Rows from block 5 of the image encoder of a small contrastive image-text model, named by matrix and row number. Rows with one number within an expert belong to one neuron, the router's apart. Each number is 128 + 24 x the weight over its row's rms, rounded and kept within 0 to 255. All counts start at 0. Numbers have three digits each. After the name is the row's rms in percent of the matrix's.
After each expert's rows are labels from the 100 images, of 14848, where the router gives the expert most weight on average: "strongest on" is what is common among them. Only what is clearly more common there than usual is listed. The data: small charts drawn from random numbers.
# router: router (encoder.blocks.5.mlp.router.weight, 8x160, trained with AdamW), inputs 80-159
# up: expert up (encoder.blocks.5.mlp.up, 8x160x160), inputs 80-159
# down: expert down (encoder.blocks.5.mlp.down, 8x160x160, transposed), outputs 80-159

# expert 3
router.3 099:147135124147130136115185157089128122146139118103157106151122125073130139132155124113123139119166121119173097189100123148160145134165127138104113122101110121117102128107116133169142163143110158139117131155157152102161086187135157140174107158
up.0 091:094148105139134153126169089062129102132151147146105095153116097093139172125077142133095167124134142095120128115123127108093145084123122106124119137135192141117102172127132127147142114146141156128098116148130129113119115163130117116166104157
down.0 099:156130144129145137068101118145131110098109160124138141111168085127114101102156096144117133089165137116119155126144111144114149121159130167112099133148092147145127103103145109132123139124095088125130099127156119136183147145128144095099141115
up.1 125:134115151143152097148126159114151104150141209126125112109143146150124145144151107171127135153155149094132159140101127121097135144118120089191093093134139117133101105082098169136136117117142118136149108180133153165097114088107141150127119130
down.1 116:173125120101105132151147162116107152162139145169106121129186127154191132107141099149156092109144124166111150099129131145113138134121155094143156120094132086122100123100116134151124129138081066112126104157137145107112139133129179105137089112
up.2 079:153143158111104149139133078108085143158147161142138126098130096108147101148170124160150150111125125138157085116151128130088146128120156120158127089145142116165133124162118117129094124136156131145104147103101138146152101135094133121093108117
down.2 084:134127115141096128142110152141136102120120133103143087182115140130095100183130177138135112125119170129095138150150108147154111117097083174090132160104138117128126112149094148145147122174099108154111125081156152172138164128111102087095114143
up.3 105:109119129143090172131133134116125127177124138106109120110113098151147128148107148078092174130093116093105105148161164123100150125096122118157155170095105111185173129183089099120139121094126148064125138134134114065127100095154141138172136094
down.3 106:149158120138139093103123159141108093096181116112123162091111156123150089089092110092095107150108131170122145130118121117138148154056120137107157107153118117177116127135108120155117153102131117120158141106142179125097151158146102132146105148
strongest on: dip in the middle; line chart

# expert 2
router.2 094:155149098147130128123094096115105114077074108146092119139101129115070098132111169171125167113130120117137143151116118118131102153159138118106113110142127128102159112140148095136108157165104101131096141156103184126147129100167115163106117125
up.0 098:110115116141116155135096113130187129093136105108131138126119133130137139140112116170070141118083127123128128087149116140121156121143144113110116145114144123133112091137138083144194091095137089127127113116135134139130122176134144159130117116
down.0 109:127130139120138127153128080149095123134144106150124138091135149149095132173124121150106123144145115159117148145134115120103096168114150162151138112134104152103150141111145111128118146157152153131139150128156170133111149149103103085108144120
up.1 052:163128099142124125073103158144151111161151146119122113123135120104158084132102139108079113182113139123137118126127118131135089124136118104127130170133138118181088153112113067110142133168149124129152172105124137178092122157155158174159076147
down.1 055:136109112144144133142165144104121150124102123178142149147125167112157131110145116132127092166071112121122121157114094145146156167132156137144126105142096121148141123154130107154129151102189122174123166163126078117119125140129173110105156144
up.2 083:106167100180156116128093129109133106117178152127142139110134127167148164112127160092143169128128111132107141112130117144103140133145134137085138135131137134105162102164104092103109100166120125127135114109157169113096108156109181109113164132
down.2 076:110101132108118190110142140180093141126162136153131143160135124091124126116102121129115133124132126115110099119166130166079135169099149119159088127152160075159112155163099126118096102129076159123103145095136144115137139140111104126143152124
up.3 104:116135112109155122134104095091171096082122135118163142121111147074125118118107158148099130118133106192132104144147143068152129120101134116133124086165138128123149173138119125111162135145126173123164107139103123097180166151120104104096163146
down.3 104:108150127147141154150114142132131156128150124166110137131103156139176045114175132177143128113154104079059112150087095127144114124121118128154141117092094122122140131137123129116149118118175107131080139177188148166109126113137138127093119157
strongest on: rising; peak in the middle; bubble chart

# expert 4
router.4 111:129138107087117058142103107144096141117139101093123127139137146161107110116129143142130117116147139132144099142167084120093157081117105150100159189121153167110122091111160149138130116154114121156090115137109168164127098070115108160104114131
up.0 121:135106108113127115131127138131116160135108161158073074106158151121128155085112156101122082118138128150158128123148089100112096153162113140171119145123074114137108176128146095118150147151154132115147136142126141100099154164114098114128145126
down.0 110:151128122125180123097145133129150138118098147102152103123123165099120131144092077165130146099167163141147117155147135124126148101110150115109147131178138145162124144136162096114148117138131111156126103118102171148096140112110158103119153098
up.1 105:124122104108068130171150139132120125146128136140136110152141147098128096097093113148161121111183153121149108100115154153155100116135143108090154139115107133156103109132139099125154128095152144170097111161097131145128136147149140115156134116
down.1 108:129099134043121147156095114144117136124134130135124129138105143076137152116145112146088137125096148136144141163122153117142148170146138138151167071116132086101126115126121112119117135141095108147117117130133113160157156159139132134166125106
up.2 104:160114158137128155134144118124163140136121124147132130150096094079145116121146098105128121142090162126093129080152115141105170118140127121138110107148117103114151146146111143119116116108135159159120139175113182132148132112118152133059128060
down.2 100:158154107116131100133166124096122139127098106118096166149157128146177156139091174094145109099143102091115117133087105133116121088131155146115133117116139148083138140117133133166146112109122116132150138115150089133119148088153126118112145117
up.3 100:119112112112098173149107114089104119071130116120154114131106163122156100126154161118139154116111143139109138162130104157166080132111100119113143120184131113128119113116153145133133098125144085154131111119115103091152094181094134147115150136
down.3 109:144106132105135167115098136136152157107180140095134109129130130103129158114115085118115115170111137151097122121109129074123145107145137110144098121105125112141125133143124143142075106106105147131128136100109109112107083182120146170123112135
strongest on: pie chart; radar chart

# expert 0
router.0 110:141175141135080112166081141149139144121130158135133140131148104099152127148112130154129121126093104168141088101092147150158110159140102119174167159141139119148144150114153107152170131157079109111115113079138123119115171154108152130143109123
up.0 104:132125136153154085170127149125142149129168145122083149105135098132119095174099087128129119125110134156090122118118119119093148125121122133136094135118138122182119153117178140101111149126126149168104176109099171167096113128115097135138149123
down.0 106:128135104098105135120120150133177122145146099117179123141095148094155132106082122142117144104104143125120104101151081132162104149122107120212102161136139108102156125106143090158083086093117151152144139139166104142123123129083153150131153149
up.1 101:099155148162112135125117127129091129085117126127113188102129093132102131148118116143183112133137159142133088140113166126075053109135134143143089137115085112105157138141118129160166151142119151109113176132113139131102142142094152100127168147
down.1 112:141158140092114139161124148152121145154109167137134135117165088137150145159138147095139108119140101118124097118137118140117114134109112117112105130135144131122094132089135175107163070045133147104132147085118139103140179110128186150113133137
up.2 094:159150138150094181156124152115136158111115115140089130111116177152110073160142160139115130137092126130183101107120131093150103154142113152160108122148141153101107143138099134124155127106151125116103112122102121153132163124090093090103187142
down.2 099:114129151090166096113134153145133111094117171190111134130144121098153184130105136082114112109138127126101146102168076123107119121103080130118126147143149126116082135118140097117162131158139120164116103143077093107150168156135135111180109114
up.3 103:135096128089110093119105096129166124153117129134129131144123142111119122103110134144098113148153115146131143062178132145110104161094138136116143130136109135123110131109121117124129130158097120193093095127154114143141129117083110115198109072
down.3 107:158147119108143152125126164088119154095129160111132115157118148158141097148129146128122098141142117114094167165092150152135154146093189142133080108118175122151130097113143098102103108119137118136176082129174144107145117126158153137102116176
strongest on: one colour; step chart

# expert 6
router.6 098:142119129138150096148112146146155152142168131098148145127147131146117116097124122078166126144102116126155117141112116125137145135103117134118122071142052108107125120140130134122093115080109104076189104083128118110126110135089178099102114137
up.0 066:150143131087126124139103165135130148114114153117128138098135116102158138128160109155123082142121059135149136121139149129108155144193126150114140167155106155125122089114114120130113157101166097178124120154139142125093140117136136144082144150
down.0 068:118144144133120137094162169152133129139108148131144133148113103131145146127118122093149154101119122141153118107162132116100134118174066101150146108140120160131160121142099139148134097130136128053116151125140118135127126131171125131081092146
up.1 105:138113127145128156128184140139124119102125144185134156099150072137161144110090120106142114137121113167150126140129116146144129104124151114131099093144160117100102168149159114146135114131156135134106100102139127113154149163128124166129067130
down.1 111:081148127177174114102145171133145128136178116078160128107115146131142166122110092117123115103130119097142117122141109133156103100144155124127178126119111154144161108151152071070111117171144167119167139126128093107124126122094115092108130153
up.2 107:127156133103157121084148095086086117123143104125115096125155120156126101118149137169143138112117139141135140085128085114123114116139083139161171142164129155097185158129134149097160136111148122136120101148160152103150128116096128110148132118
down.2 107:140124106108146122135121137103095099112144123147150106126112101119137138121113088162136115148192152177169109152161119109119114106131150149146123154145159096125106135133135124130144163190148074155133139084122152151089165143142108152162134131
up.3 095:081154116104110115170162151081151174138100127111088131140107137158135134169174158126132122095120153143134117130122118134138100136119144116158134128117089108129123101135127126086073119107137132125133124143121109136088102148075140113098145143
down.3 082:156134094150109131074138124145151111098158122077153142132115145177076109088125144116156155128135119103138133189110137109118173094142116090152142117146157127108093168137148115188137120127143158140119087108120117114138089150117143136153083125
strongest on: dark theme; rising; scatter plot

# expert 5
router.5 096:134127102149126176107148142099113136135108126150106127081106155114152107133105119136106145157168176102102117106119118091100149117143170130103100112086152136140161146105084163126179117114178162108142133150136100124134111111126109082150132091
up.0 102:138094108130144112126151125131152135116153122128102133150143144142164114142092118165136101129177137134139137122168081105113138133153080135152145127102090139138127110137131161174097165073097104129084079153124125153107147091146070147108098153
down.0 112:122125093120130126084097106100152114132127130115156134113139121106114158117134119090127125156158147100140136134112200112085101130152160139137154153134111144139125121161131120140119137162127126113174150113151143119102116103064109106158108126
up.1 104:122083148125072138142111131156097127091134149168134108152119136110199133116112104127102141139052138102127101133141137120150137171154119101115131145096112106162148151113142130146149143143165125090188140121114166116112162163143126160171124122
down.1 094:127162094113121129123159119123162142144154159136152164110104142158130143104135171162133104106161152132124128120124100129149157170108140156145171115144104098116117115126175155134104137119128117083101163105092149083132136132066110123131150127
up.2 103:167102145149155063110154156117089139176105151117143118144167141157154100187128119157113144093123143110097168119112132137140120135151120127140110134148092075130139148151115114151120125085155096147089088146100150124088141119145133109157107130
down.2 101:103156144108103119147161120157170067107107095125090125099131131149154133152096131165144132159149122142120137119153124112146094160170148137123140108131160102135068117164124167107116119093132125101150118154124120110119119169122105099125099121
up.3 103:132111100138101131143125118130114140129101167159144099102141104128086135152133122139184146152130068128123163142124159128175187111126099090128133092151108125114121140130130118099084115082095113169189124141147124159110103121119157086140090107
down.3 107:153172104110139100116134107093146094098152140084101120149105117163120063121120169133096124150136134149118124124081138127128116122113098118073128108104129155120109122155118139139144128123124136180132122148153121154136130127152095141103105103
strongest on: dark theme; ring chart

# expert 1
router.1 097:106137130111150141088123100140117153152136105158130103157114122140161120108145119075118144118096146137083120099132164149115178159133116133108119086131166110094105125170123113086095126112149149146175138113146101123148080139148082108080147160
up.0 093:161103168107129167140112110093134138145121113129123117158127138087164113161107093075115083132152097185138147161129132161130156113126147071156144133134123131180072131137111183108137145162118155096139118140147144138124110092124129160117142136
down.0 090:159120140143137081150127115146107169169117086126164146149073128113097122094148116099135121111127120114136148076134129141122133109129128108150137101122149158135169173095113091098071140146105144109167144098096083129145140091120163124147089137
up.1 096:137149155127147104098162141140136088175157131108153099139115118171140127104116142178104113077101128101133156132139122127118131104128155125132145117138138120164160132129119139122111116114088071135096129135101185116151102129123118128113104114
down.1 095:141105099069163116131089127149096148124119091126072162115179164147124139115122151121120150158113110089109114134131157149187115126126143113123139121116107119071146133161141098169124131158136159076154136085067133139132101150130151118107129121
up.2 093:136133134153115123156132133131145172072093136141107114141137126126099108157103106103127133144136088142146138145111128123144111122178107130116149083090143125117122117104139156109119130165153121127120122130137070160091119171141144133110154145
down.2 100:136146167151096124115084125167054158118160153106149110130112139162154179135113160133122116116098083134125142058163125085134123084128141155102121135125121107114135139168119154133150142141108151103109146137092119113102125157170097121137146143
up.3 110:150120106110140140075134103105091113129162149138088086119125105116186130101138079113118138139112114077115122151116089108112112121137090128155143087100116163094121095111143088146126119121151184100139141115133119107135155163148135150131137148
down.3 098:161143138138147143112158161144064096126096117152132156114130096122143118136135154131112117106150146143137180099091075136119121127115103154141128139117094116138152123168152139114107117111106101161132126127143119104102099149126154143116071137
strongest on: dark theme; rising; area chart; kind: histogram

# expert 7
router.7 095:111094134108158126120170159098160096121131147151104154139109136133147132189132121160128110135119177094093137116125148101168125103093131119124098121103149127127142141118107118142096134127147116134146164133148098173104102134139127142097120164
up.0 121:139154079186128104112133129170112141168148132113151164141132116124131126162110131156122058127152094080158101125121157119133105126153078120103129116119110131144135143114137118160145142136142149132084140088082127149127114152102153128093123122
down.0 109:173128096146133122130097114140125120118144103145119127150114186144093125119110129105143104117108119093119132095132095115135147136133138135183150133123131113118152149133133136149112103115124128113146068122108144126115119128145162126163089149
up.1 106:150168133120105109095161114129105126124134137146097130105117153180147192104138084124121158172142105130133144133138141130148132165140150119092102107155100161140188181110105111135112218126133117144109118088162136119132116101158132119127105125
down.1 100:146137105128147157091132097128113139164141160166155128088182102147120093083062118163136130178157116097103157121138137155127123125121136127101118121104168126162138116103081120138111112110128129115141111118116138099093119139150119132139104136
up.2 101:147168135145130157128125120155106123116123157118136156124064121117139144122117110070094138092160133134132095130151061141102068102125132120144087154157112157113094116157116120108130150071116132092118132116127128113131171099143123138117136136
down.2 101:095085162125129103161113143168108116089149117132116121128150110126180157110125123144131157128120120074115108142109118142114170134131135113126107130079149126098109131138141129162159119151158139093169103113139082117113151185156134128124142099
up.3 087:144111158073100121118204113123156131090115126094097150126113116142150093119124129120111107115147155103108172136168135126096110150132133123131117182137118138128190121152163133094158106151132116113109119127093094112177137097087115113143161125
down.3 078:125140119124116127110135147112119118134084107167150139163158112175150166125137191165153140120109081117134149131142151123128158138122109155140124123132163121121117110092110117164147169081110131102140158106130125109140127112173142149107098128
strongest on: stacked bars; bar chart; items: seven; items: eight